config.toml
model = "image classifier"
horizontal_flip = false
head_dim = 48
fused_qkv = true
qk_norm = false
parallel_block = false
num_experts = 16
patch_size = [4, 4]
width = 256
learning_rate = 0.0034
momentum = 0.9
lr_schedule = "cosine_restarts"
Rows from block 8 of a small image classifier, named by matrix and row number. Rows with one number belong to one neuron. Each number is 128 + 24 x the weight over its row's rms, rounded and kept within 0 to 255. All counts start at 0.
After each neuron's rows are labels from the 100 images, of 14848, where the neuron reaches its largest size: "responds to" is what is common among them; "patch colour" is the nearest of a few named colours to the mean colour under the peak. Only what is clearly more common there than usual is listed. The data: rendered scenes of coloured solids on a plain floor.
# gate: MLP gate (model.blocks.8.mlp.gate.weight, 672x256), inputs 192-255
# fc1: MLP up (model.blocks.8.mlp.fc1.weight, 672x256), inputs 192-255
# fc2: MLP down (model.blocks.8.mlp.fc2.weight, 256x672, transposed), outputs 192-255

gate.49 [138  93  79 154  68 137 147 118 151 106 149 132 125 127 148 116 128 111 111 101 146 151 120  99 104 151 119 120 150 137 125 133 153 108 114 167 156  96 176 163  95 168  93 122  93 157 170 157 138 135 188 123 139 123 119 157 161 155 150 139 107 100 115  92]
fc1.49 [165 137 105 135  94 140 115 131  95 136  88 116 176 101 119 119 135 120 124 128 151 157 125 104 121 171 135 135 158 123 169 137 116 123 186 174  92 107 171  97 147  85  93 143  99 153 125 150 132 162 100 159 109 122 127  92 104 111 116 104 110  67  91 140]
fc2.49 [138 131 130 161 182 155 132 155 152 126 139 158 163 154 129 173 139  85 120 155 127 146 110 123 158 113 160 137 112 149 109 154 103 111  96 137 112 140 141 153 137 175 111  96 165 121 136 129 129 137  88 112 136 112 125 167 117 158 129 136 126 132 141 121]
responds to: light from the left
patch colour: brown

gate.408 [126 134 139 149 115 143 142 127 116 100 114 106 113 140 146 137 110 114 188 128 119 119 136 114 125  94 142  93 116 125 170 146 118 131 142 151 127 115 163 170 144 134 138 119 109 125 101 110 115 146 163 124 113 148 150 168 160 115 165 125 135 163 103 130]
fc1.408 [111 133 149 133 146 111 109 140 103 138 103 144 159 140 119 110 150 145  77 113 113 127  91 160 124 161 124 156 158 140 103 102 114 146 122 139 142  83 123 130 135 129 119 123 162 124 129 122 113 153 129 140 136 116 150 137 152  86 126 142 142 120 116 132]
fc2.408 [152 111  87 156 106  98 168 110 176 114 137 128 175 116 123  78 129 111 121 143 156 121 103 124 123  87 143  97 116 122 116 168 122 109 137 100 113 124 105 162  95  92 126 137 143 128 134 145 116 117 141 151 189 125 123 148 128 106 111 111 111 127 127  85]
responds to: light from the left
patch colour: brown

gate.337 [ 95 111 121  93 160 135 164  94 136 136 142 149 157 106  97  98 101 137 148 108 137 139 153 114 101 137  94 134 126 120  78 132 144  92 114 123 121 152 146 159 152 135 117 105 128  90  91  99 116 143 147 119 196 137 166 158 109 192  72 130 150  88 141 162]
fc1.337 [107 124 130 122 119 132 144 147 112 109 147 136 125 104 149 112 141 103  97 101 149 138 157  60 160 151 120 122 178 142 129 123 165 121 116 122 113 116 117 105 103 148 103 155 112 111 128 140 137  92 152 132 141 158 150 106 129 136  69 199 142 159  80 126]
fc2.337 [121 110 117 151 131 181 131 134  97 138 149 139 125 134 123 136 130 122 127 138 104 132 134 169 161 110 142 136 103 140 143 158 119 106 145  93 174 125  72 158  92 124 110 148 188 131 102  67 130 111 115 139 107 105 172  83 103 168 141 123 148  78 111 138]
responds to: count: five
patch colour: brown

gate.536 [123 106 166 121 152 141 126 116  97  75  75 161  96 119 115 146 120 131 110 116 121 161 146 147 126 144 121 108 137  98 100 159 113 139 156 127 109 143 121 159 127  58 122 104 110 175 112 117 177 118 136 122  97 166 155 110 109 111 138  81 128 113 102 120]
fc1.536 [132  79 110 155 140  69  78  91 127 166 171 112 134 130  78 151 124 134 116 107 116  97 100 179 123 120 156 160 120 122 168 122 103 113 120 133 103 125  81 112 123 156 117 159 150 147 121  96 122  98 109  86 129 144 122  97 145 114  81 152 110 172 132 133]
fc2.536 [123 149 117 156 119 116 101 108 137 140 148 127  89 152 120 140 124 133  99 108 170 151 128 197  93 114  87 126 108 154 119 134 106  93 136 116 137 143 167 151 133 138 107 141 121 182 128 150 108 141 119 111  92 114 122 150 126 131 121 149 162 125 141 126]
responds to: light from the right
patch colour: brown

gate.102 [ 85 219 104 115 156 164  83 150  94 143 161 135 150 157 122 137 135 132 142 136 157 116 125 163 122 103 135 138 150 136 146 115  92 144 123 157 115 120 140 132 132 111 125 133  96 123  95 156 137  94 118 110 148 104 100  98 132 152 147 168 115 124 134 110]
fc1.102 [ 89 159 101 131 123 109 106 158 122 162  87 133 131 172 133 171 119 141 123 137 106 105 108 158 137  88 132  93 158 161 140 115 118 137 123  90 102 130 104 112 119 160  87 121  88 149 150 123 105 128  63 150 154 151 147  88 120  91 132 120  99 100 172 157]
fc2.102 [166 130 108 101 142  97  77 107 144 116 102 143 135 103 154 110 131  98 139 124 160 105 173 115 123 178 120 173 179 132 100 135 144 128 103 136 130 107 109 115 156 107  88  98 134 144 124 164 110 162 165 122 113 128 193 137  94 141  98  78 136 109 143 126]
responds to: jack
patch colour: brown

gate.604 [160 143  99 169 136 123 121 123 105 103 125 144 121 157 129 118 119 100 134 165 128 141 122 131 149 126 154 192 120 197 125 110 106 134 168 139  98  92 131 112 138 151 116 125 130 141 102 136 133 107 151 161 112 150 153 132 148 124  98 135 206 120 158  99]
fc1.604 [ 88 146 121 178 143 163 109 132 115 159 120 129 151  86  72 140 138 128  73 153 185 150 150 109 100 120 141  90  99 125 120 122 102 131 123 119 161 126 122 143 115 117 129 152 145 157 106 124 132 133  70 160 116 104 152 121 151 164 108 121 109 104  95 164]
fc2.604 [121  77 150 132 141 118  85 148 118 106 112 117  84 137 158 133  99 119 165 120 145 127 116 136 122 126  87 159 138 113 102 116 104 169 145  82 116 113 138 127 105 110 105 155 126 117  96 176 145 129 131 137 155 109 159 151 109 105 106 138 144 106 130  98]
responds to: light from the left
patch colour: brown

gate.628 [151 118 131 129 120 136 157 110  83 171 140 108 126  92 122 124 132 133 134 148 180 173 126 134 119 148 157 161 104 190  89 115 167 110 144 150 113  66 149 116 157  86 111 162 121 112 144 138 101 123 116  97 112 179  88 112 156 146 128 135 147 119 116 143]
fc1.628 [126 135  95 119 112 109 114  80 125 128 129 145  94 148 165 119 137 105 117 132 142 106  89 173 137 123 169 167 127 126  85 122 158 161 142  97 134  51 146 139 110  79  98 162 126 142 143 132 141 146 148 125 117 143 108 156 138 126 126 120 129 127 128 144]
fc2.628 [160 112 131 125 169 100 123 118 129 149 147 109 185 109 121  64 125 150 144 143 154 136 181 133  96 138 109  96 121 155 158 156 113 113 117 130 156 116 144 159 150 145 117 153 158 147 127 159 125 152 122 168 162 114 149 154 101 133 116  99 117 130 169 148]
responds to: light from behind the scene; grey object; count: five; spring
patch colour: brown

gate.121 [155  90 134 136  84 108 130 139 121 140 110 136 105 134 139 126 115  90 139 185 109 122 163 153 122 147 169 145 147 162 125 161 156 152 147 114 148 120 163 122 152 122 131 164  99  90 128  84 102  88  87 124 154 110 139 124 130 164 152  97 180 147 116  88]
fc1.121 [122 157 118 101 129 125 120 133 142 169 101 142 147 128 104 128  99 117 177 142 175 110 127 142 144 160 106 163 154 137 116 115 178  62 122 132 155 139  99 128 106 114 159 122 104 144 123  88  93  98 126 183 105 130 161 153 164 175 146 137  98 190 135 147]
fc2.121 [183 106 118 131 170 144 154 112 141 117 120 114 152 103 147 162 124 155 131 125  90 128 115 160 117 121 135 113 145 138 154 133 135 133 159 108 132 140 141 155 127 137 146 154 146 146 139 135 160 121  71 107  88 139 113 113 127 135 129 122 115 113 106 185]
responds to: cube frame; spring
patch colour: brown

gate.669 [139 133  81 150 180 148 119 108 121 111 134 105 161 189 170 123  89 117 164 141  98 133  94 116 108 122 111 123 137 104 136 138 113 136  88 126 141 109 124 151 127 120 150 100 114 160 134 102 153 110 132 112 123 119 170 143 114 119 126 137  97 130 141 126]
fc1.669 [180  91 113 139 171 108 148 101 130 152 148 139 175 133 145 159  97 112 163 127 145 119 152 133 114 119 138 142 186 142 183  92 138 106 118 108 130 161 106 131 134 144 134 102 148  87 154 111 161 118 148 115 128 124 133 120 134 107 109 126  97  65 147 124]
fc2.669 [130  94 145 134 117 136 160 156 146 176 140 138 141  82 113 159 143 151 118 125 137 153 141 118 130 156  94 156 133 134 110 152 121 134  74 121 125 101  83 143 103 159 110 146 134 142 139 156 127 142 122 117 135 128 147 109  99 131 121 140 168 137 130 182]
responds to: count: five; checkered object; sphere; octahedron
patch colour: brown

gate.2 [111 171 146 128 162 142 138 134 126 124 131 121 111 118 113 109 124 117 164 151 112 123  92 179  99 112 129 108 122 129 141 121 132 185  79 145  64 115 119  96  81 101 145 140 104 144 140 124 116 111  71 150 118 147 117 137 119 165 104 164 170 112 135 120]
fc1.2 [126 123 105  98  85 122 159 135 135 123 134  98 135 112 136 133  85 165 111  86 134 165 150 144 155 151 159 111 161 149  97 114 160 129 126 130 116 168 122 137 126 150 119 159 113 125 128 141 133 155 111 116 177 165 105 144 177 125 129 125 115 117 155  95]
fc2.2 [113 137 132 127 123 113 120 141 144 172 126 152 122 168 133 128 112 122 128 158 166 152 142 133 162 171 147 145  98 155 114 127 115 106 162 172 152 104 159 104 165 133 145 147 122 146 121 139 156 126 164 152 161 142 139 155 105 109 154 113 129 104 122 149]
responds to: light from behind the scene; octahedron
patch colour: brown

gate.114 [150 139 157  58 105 135 134 150 144 150 118 185  90 120 132 111 121 185  84 143 159 136 162 118 119 115 135 128  99 104 125 138 137 149 142 133 145 109 133 136 130 133 109  96 160 131  81 102 135 126 135 125 112 133 119  82 139 147 112 118 109 192  82 120]
fc1.114 [118 146  87 180 118 143 207 128 101 142 156  72 161 107 115 146 158 155 153 148  93 123 134 128 160 135 106 142 158 137 103 143 152 108 111 125 104 134 134 132 126 140 161 120  99 137 150 130 113  81 168 142  97 117 126 131 108 110 161 137 163 151  95 156]
fc2.114 [126 145 132  96 129  98 154 131 206 160  90 134 125 181 143 104  92 130  89  91 151 181 114 175 137 148 121 128  68 112 170 158 156 123 138 103 149 161 115 133 112 117 126 141 122 143 116 105 133 135 147 123 137 141 143 131 129 118 130 132 115 115  88 139]
responds to: cube frame
patch colour: brown

gate.168 [155 122 131 116 151 115 103 121 101 142 132 109 125 177 141 112 170 133  86 116 135 135  90 104 125  89 100 122 138 129 124 128 150 134  78 145  95 136 111 112 143 152  93 144 153 180 151 115 142  85 116 123 140  81  89 120 114 159 157 121  97 145 140 150]
fc1.168 [128 109 130 135 143 127 111  95 120 128 130 123 157 129 149  84 145 130 131 154 116 102 137 122 110 121 140 122 110 149 166 158 152 153 115 110 123 138 130 112  95 127 171 164  98 134 160 131  99 148 111 116 117 149 107 133 111 117 144 106 135 134 135 133]
fc2.168 [131 150 123 106 156  78 103 132 123 133 138 106 125 118  82 124 138 105 123 114 151 105 151 136 147 121 162 112 142 142  97 149 125 151  95 115 103 115 136  93  96 136 133 134 119 139 144 166 122 166 138 141 116 113 107 140 111 169  82 118 122 138  99 169]
responds to: cube frame; chain link
patch colour: brown

gate.90 [142 140 169 129 118 108 113 103 124  87 124 143 113 141 151 116 138 119 111 109 140 128 129 126 181 122  68 129 114 121 131 129 164 105 168 193 111 135  87 132  93  79 135  99  87 144 128 128 124 106 152 150 153 132 154 129 119 122 117  92 119 147 122 154]
fc1.90 [154 110 152 150 135 125 116 145 156 135 139 118 115 144 145 144 122 116 116 154 128  80  93 122 148 142 171 148 118 152  65 134 167  99  96 124 149 111 124 100 135 116 126  82 150  84 115 121 131 113 144 108 135  89 119 102 142 122 138 157 112 101 117 124]
fc2.90 [142  75 138 115 162 140 140 102 109  95 141 153 165 107 133 110 147 114 107 129 122 162 132 167 154  47  93 138 114  92 169 122 129 128 186  78 115 145 111 147 131 120 143 126 128  95 130 136 109 117 112  96 101 157 154 148 151 162 139  98 120 124  94 124]
responds to: light from the left
patch colour: brown

gate.477 [126 105 156 151  94  90  92 149 151 157 105 119 118 180 143  84 149 136 136 143 123 111 117 137 151 101 120 156 129  96 166 164  88 107 164 142 160 165  62 123 137 115 132  99 183  97 133 147 151  96 109 137 160 167 105 100 160 123 116 124 155 138 156 174]
fc1.477 [143  99 154 136 140 132 101 142 106 113  95 135 101 124 117 120 109 182  81 152 129 121 133 107 154 166 168 146 119 112 131 142 169 120 112 168 140 147 131 151 140  98 120 173 133 165 105 133 153 152 130  98 165 127  77 125 132 156 126 160 160 132  68 154]
fc2.477 [142 102 134 101 139 157 133 122 112 121 122 146 102 142 147  78 102 133 115 139 131 101 144 106 107  82 120 113 139 125 134 140 139 158 109 118 107 112 138  88 143 127 124 142  96 110  93 162 138 117 118 130 122 116 144  72 124 114  90 105 130 184 103 131]
responds to: cube frame; largest object: cube frame
patch colour: brown

gate.492 [150 168 120 113 131 147 157 137 168  76 115 137 135 161 101 134 132 157 167  89 124 137 133 113 116 129 101 129  91  95  70 136 142 152 136 169 127 143 141 129 152 151 157 112 140 126 111 171 129  96 166 112 124 173 152 149 165 151  93 164 134 136 115  99]
fc1.492 [135 141 159 155  95  97 116 105  69 122 160 120 154 137 143 134 112 100 109 153 128 102 111 140 123 111 120  90 124 148 125 145 137  90 124 144 118  88 201 125 172  98 143 141 140 137 146 109 129  98 126 138 156 141 123 164 100 138 161 129 128 122 113 134]
fc2.492 [127 132 105 177 147 108 113 141 146 107 169 113  82 127 154 116 137 126 147 100 180 106 131 121 101  84 128 126 134 157 115 101 137 145  94 173 136 176 127 131 135  80 100 140 166 180  77  98 116 122 141 151  83 137 122 143  79 157 133 135  91 102 106  94]
responds to: light from the left; count: one
patch colour: brown

gate.643 [135 134 141  78  98 143 139 159 120 118 125 100 113 160 160 103 157 169 119 154 134 149 107  69 134 120  87 156 125 118 132 148 125 158 201 130 128 116 150 133 123 127 144 135 157  88 103 129 131 118 118 147 107 128 103 107 161 141 153 166 128 131 124 142]
fc1.643 [110 138 144 148 104 162 151 153 132 147 122 124 132 156 118 145  89 135 129 107 124 117 146 125 153 118 117 163 141 119 155 126 110 107 188 104 125 157 113 102 161  97 137 107 137 104 134 126 134  87 139 115  99 115 135 127 102 111 152 157 163 129 113 132]
fc2.643 [126 127 155 104 145 100 128 154 134 131 112 163 133 143 151 141 117 162 116 153 114  93 124 123  74 156 128 110 113 156 155 155 113  99 153 121 181 120 131 128  98 105 117 136  88 140 128 132 131 103 161 101 126 107 172 134 107 106 152 135 129 125 111 106]
responds to: cube frame; largest object: cube frame; spring
patch colour: brown

gate.253 [160 104 134 133  83 113 137 100 134 146 135 173 164 157 131 109 136 167 132  79 125 135 124 146 144 152 122 143 133 110  91 126 120 126 167 114 133  87 115 120 163 176 107 138 146 111 110 141 117 138 130 125 141 147 121  92  98 143 146 101 143 148 107 148]
fc1.253 [131 107 127 107 145 104 167 102 114 138  66 137 176 155 146 136 128 141 145 104 112 137 153 148 111 117 138 125 119 119 144 159 126 169 113 128 144 122 117 129 139 124  99 118  94 129 143 151 134 149  78 119 149 120 118 105 145 150  99 115  92 130 132 127]
fc2.253 [144 141  74  83 133 140 134 120 129  96 203 144 121 140 135 123 116 121 137  98 119 110 135 145  82 135 161 151  99 123  95 119 146 100 121 137 138 133 135 123 126 128 126 122 104 108 101 145 114 138 171 119 129 141 165 110 105 124 147 108 125 124 111 101]
responds to: count: one
patch colour: brown

gate.203 [ 93 133  97  77 113 119 136 125 107 128 110 127  71 138 164 130 128 150  96 113 112 142 128 114 112 120 170 104 157 107 154  94 119 100 104 172 113 117 117 159 128 141 129 161 165  92 110 145 110 140 134 117 121 104 129 141 152 168 136 142 149 162  99 140]
fc1.203 [112 120 149 113 116 149 124 138 108  80 109 104 121 159 120 142  97 160 124 108 120 143 127 141 132 141 153 104 148 139 167 157 115 120 116 133 124 156  96 142 113 136 174 157 176 125 151 121 136 123 154 155 116 102 118 134 150 124 164  75  96 191 122 112]
fc2.203 [145 117 164 135 148 106 117 100 106 148 145 127 160 175 120 182 131 127 137 104 133 158 109 103 123 112 108 144 115  85 131  92 131 104  74 143 138  96 152 163 125 138 136  93 128 109 116 103 120 137 106 105 128 119 140 140 128 101 131 111 111 146  85 172]
responds to: jack
patch colour: brown

gate.452 [114  94 102 111 101 118 146 119 114 134 118 124 126 134 133 103 127  77 136 151 116  99 148 149 130 120 145  75  61  90 137 136 115 147 119 151 146 174  89 108 153 138 126 103 128 139  86 144 102 131 144 144  94 130 125 115 149 113 173 146 118 153 145 143]
fc1.452 [120 141 148 148 138 131 169 155 121 153 110 146 131 150 154 104 121 108  54 151 170 115 144  70 137 119 100 111  72 123 138  97 150  93 135 149 147 133 104  98 125 155 138 165 157 152 118 135 124 116 130 185  78 143  80 134 193 126 124 186 103 174 143 118]
fc2.452 [125  81 146 103 142 123 113 130 130 129  72 122 141 136 135 130 116  86  93 116 170 170 159 145 157 150 114 114 141  87 123 171 167 126 143 137 150 149 160 133 130 132 115 155 159 115 153 127 126  94 140 103 130 120 148 131 113 153 114 113 141 130 142 147]
responds to: count: one; cog
patch colour: brown

gate.413 [120 113 103 115 130 130 156 152 134 160  81 125 100 109 142 149 114 146 131 114 135 137 163 137 150 133 167 121 131 110 103 153 174 151 128 163 116 143 100 128 101 114 113 147  92  85 123 124 124 122  94 122 141 177 109 118 141 142 111 142 116 133 105 136]
fc1.413 [120 133 138 126  93 126 127 149 120 193 113 126  95 100 119 132 162  76 115 130 128  94 161  94 165 122 165 146 105 119 142 137 180 149 138 143 138 132 162 154 131 105 154 148 118 148  83 122 134  99 133  97 140 144 126 160 121 102 126 123 158 114 161 124]
fc2.413 [160 133 143 108 118 120 132  92 131 116 150 136 105 124 148  78 109 161  89 143 128 126 108 138 116 116 111 135 145 153 126 139  70 116 104  99 131 144 132 154 128 120  99 150 151 150 150 123  89 121 132 124  94 158 137 110 119  97 122 116 107 131 163 118]
responds to: cube frame; yellow object; largest object: cube frame
patch colour: brown

gate.1 [132 138 119 134 100 158 135 117 182  84 133  93 107  97 114 115 122 146 136 157 164 127 141 133  61 166 144 178 125 141 165 111 100 132 118 119 148 165 112 153  82 145 127 119 143 153 115 129 134 141 121 102 150  90 124 104 160 138 169 142 125 139  92 131]
fc1.1 [170 127 152 123 101 102 123 116 120 140 111  86 109 132 133 150 139 126 125 118  97 148 134 116 127 157 127 128 107 112 103  96 155 144 150 138 137 162 108 138 144 119 140 133 109 129 123 156 135  97 123  87 110 152 167 138  75 148 140 118 153 112 119 135]
fc2.1 [116 193 133 115 139  96 122 149 125  98 121 136 184 129 144 134 144 129 138 149 167 116 119 166 157 127  64 113 129 120 152 165 101 106 130 161 139 135 131 101 174 155 132  98 152 117  95 121 108 162 201 165 103 138  98 134 155  98 120 155 149 137 184 139]
responds to: tube
patch colour: brown

gate.396 [ 94 122 185 108 168 136 117 159 151 117 122 129 145 167 144 149 153 139 124 111 150 125 120 148 159 109 121 148 150 153 169 121 111 114 106 149  90 143 130 102 125 101 121 120 125 103 150 110 123 142 125 144 145 120 122 141 118 168 124 126 136 133 103  87]
fc1.396 [185 139  94 143 107 143 142 132 105 114 134 107 118 106 152 105 124 167 182  98 104 137  87 147  90 121  95 105  72 143  77 134 137 109 118 119 136 126 168 113 129 176 116 168 102 134 120 130  94 140 163 106 142 144 144  90 136 129 137 113 135 126 157 147]
fc2.396 [130 109 105 130 125 172 134 130 134 106 118 105  94  95 139 121 128  86 157 188 120 146 133 120 164 150 102 120 158 142 161 108 100 189 134 101 126 135  96 113  71 108 123 127 111 162 148 127 179  92 121 119 114 111 121 102 147 117 117 139 145 125  83 137]
responds to: light from behind the camera; chain link
patch colour: brown

gate.163 [ 91 126 162 132 125 162 136 110 135 148 135  85 123 130 153 124 137 100 127 138 130 114 155 138 133 102 159 115 129 137 129  88 129 146 172  93 134 134 103 126 128 139 111 127  93  87 170 129 120 117 138 142 135 128  99  86 104 105 104 163 108 169 102 104]
fc1.163 [145 141 139  97 154 124 110 104 152 143 116 149 157 100 114 139 137 160 130 136 164  97 133 122 139  86 143 157 143 136 148 112 119 144 153 130 199 157 138 114  65 184 114 126 152 114 122 163 113 122 134 158  79 156 141 116 121 156 118 139 107 107 107 128]
fc2.163 [ 64 125 149 154 127 153 152 120 126 115 163 157  57 102 115 160 130 112 132 133 114 124 150 130  98 115 123 119 127 106  99 149 122 167 119 102 125 139  97 132 117 157  90 137 109 130 151 118 126 155 124 133 111 124  90 111  84 125 187 116 164 155 118 103]
responds to: light from the left; tube
patch colour: brown

gate.363 [143 163  90 107 144  97  78  71 124 175 142 122 163 154 128  96 118 122 122 175 145 107 124 133 125 157 112 112 166 143 125  99 126 129 145 123 127 157 124 127 110 137 121 130 125 189 151 119 129 129 139 102 119 131 134  92 116 132 129 130 132 159 114  81]
fc1.363 [108 146 114 115 138 136 101 152 134 128 174 118 153 135  93 127  80 118 161 116 137 108 158 128 154 137  98 136 132 120 101  88 140 103 120 127 147 138 137 132 109  94 133  96 126 146 139 172 139 123 189 109 131 117  91 108 117 105 157 157 130 140 138 134]
fc2.363 [174 103 128 138 116 144 103 114 106  86 102  90 155 128 121 167 137 110 115 132 149 137 133 112 102 175 137 175 129 131 123 176 112 140  94 122 136 116 159 166 153 117 152 144 166 128 121 105 106 101 114  98  83 113 138 125 136 102 166 154 100 116 117 184]
responds to: light from the left
patch colour: brown

gate.429 [154 149 118 126  93 135 189  96 105 121  81 160 144 113  91 122 155 170  87 132 135 136 105 138 123 121 158 120 100 134  92 113 133 122 133 193 196  82 115 105 117 100 152 146 129 114 163 105 136 100 124 164 127 127 140  95 120 153 107 156 134 126 129 110]
fc1.429 [102  87  99 137 188 134 147  95 120 111 115  69 153 105 135 106 119 136 147  92 107 122 146 121  97 176 106 137 126  94 171  92  67 137 166  81 129 128 138 144 118 173 130 142 101 152  95 123 134 144 149 129 145 140 148 159 134 144 150  73 129 157 126  99]
fc2.429 [154 144  80 168 110 116 148 142  92 129 113 150 128 137 130 145 148 191 166 102 136 131 158 123 162 141 126  85 142 121  97 118 131 144  89 135 136 102  89 102 148 120 133 178 149 137 151 121 107 149 137 121 172 159 152 137 121 106  91 123 118 125 113 108]
responds to: light from behind the scene; egg; torus
patch colour: brown

gate.312 [145 121 121 143 126 157 130 160 121 138 150 127 172 177 122 136 177 111 127 145 121 140 126 105 128 138 134 135  98 106 114 101  95 101 126 123 126 102 152 120 142  93 150 160 139 126 138 157 141 103 151 178 176 163 120 132 102 141 121  99 121 103 141 133]
fc1.312 [139  96 138  93 123 143  79 123 118 143 111 126 121  95 143 121 132 133 161 147 134 147  81 154 127  76 149 136 111 183  95 154 216 140 111 113 132 174  84  68 130 126  92 110 148 110 119 148 107 109 145 121 109  98 164 147 134 106 117 129 133 152 192 136]
fc2.312 [139 126 147 126 128 129 160 120 176 138 177 137 131 111 100 137 146 125 132 106 128  84 117 161 114 130  99 170 127 112 112 139 128 173 165 141 128 125 149 166 137 127 131 138 133 113 156 110 131 128 118 107 108 114 121 124 136 128 100 124 116 151 119 133]
responds to: light from behind the camera
patch colour: brown

gate.607 [149 140 119 153 106 118 124 138 117 140 134  92 137 100 122 113 117 145  93 157 112 132 120 127 123 103 150 103 152 120  99 109 156 161 127 148 155 141  92  93 135 109 135 168 117 144 109 130 161 129 120 100 126 122 128 164 100 150 115 130 116 121 122 125]
fc1.607 [123 127 132 124 165 123  88 114 122 143 144 100 134 115 156 145 119 110 137  85 143 165 185 130  95 170 145 170 105 117 109 108 122 111 151 121 107 102 134  88 160 150  78 164 175 135 103 114 134 117  85 111 136 126 150 115  95 112 155 140 119 109  95  97]
fc2.607 [141 163 144 110 142 118 134 138 127 109 139  98 120 121 115 121 128 141 139 147 104 154 142  78 141 141 157 156 156 126 118 140 116 115  93 144 140 169 154 133 107 156 158 113 157 146 149 151  93  88 136 173 126 142 159 144 157 117  90 105  94 100 169  91]
responds to: count: five
patch colour: brown

gate.133 [165 129 141  90 140 130  95  93  91 135 106 141 121 113 138 109 128 116 133 143 142 118 130 134 143 117 146 117 124 109 123 133 103 146  98 108 154 127 134 111 149 188 127 143 120 163 109 151 130 132 176 123 140 127 143 140 121 116  77 122 129 165 148 144]
fc1.133 [143 122 175 139 134 158 172 181 103 157 184 126 114 136 128 162 164 101 154 123 130 145 172 160 114 169 154 144 121 100 124  88 110 123 122 113  98 158 126 105 118  85 141 122 162 106  84 139 146 174 125 119 158 133 157 151 132 133 137 133 155 144 120 119]
fc2.133 [156 112 134 154 148 111 105 105 109 146 102 115 153 128 101 164 130 115  92 157 147 111  93 104 143 128 166 123 123 138 126 151 169 147 154 165 130 131  95 121 129 183 148 151 106 148 138 165 141 141 122 155 162 144  94 133 135 147  89 146 139 107 166 130]
responds to: light from the right
patch colour: brown

gate.127 [124 123 109 134 106 115 126 117  85 128 123 155 132 152 128 105  80 137 145 184 127 132 146 160 105 155 136  97 152 136 102  86 120 134 105 153 145 129 105 122 155 100 116 135 104 132 151  97 109 148 119 132 138 117  97 154 166 102 136 113 160 127 139 102]
fc1.127 [133 160 152 121  89 161 126 168 134 155 113 132 143 197 128 102 105 150 146 135  98 111 145 122 145 169 142  95 137 140  89 132 121 118 144 118 149 101 153 174 150 133 161 128  92 149 134 101 159 139  65 109 139 122  97 179  49 119  93 177  94 127 144 128]
fc2.127 [110 126  95 132 138 127 113 142 111 142 137 109  94 114 132 147 128 170 141 159 139  97 151 108 135 114  87 142 137 111 154 133 139 118 136 161 163 140 127 109 150 141  87 155 112 106 143 137 101 110 128 125 133 129 109 110 145 104 121 160  98 145  96 115]
responds to: jack
patch colour: brown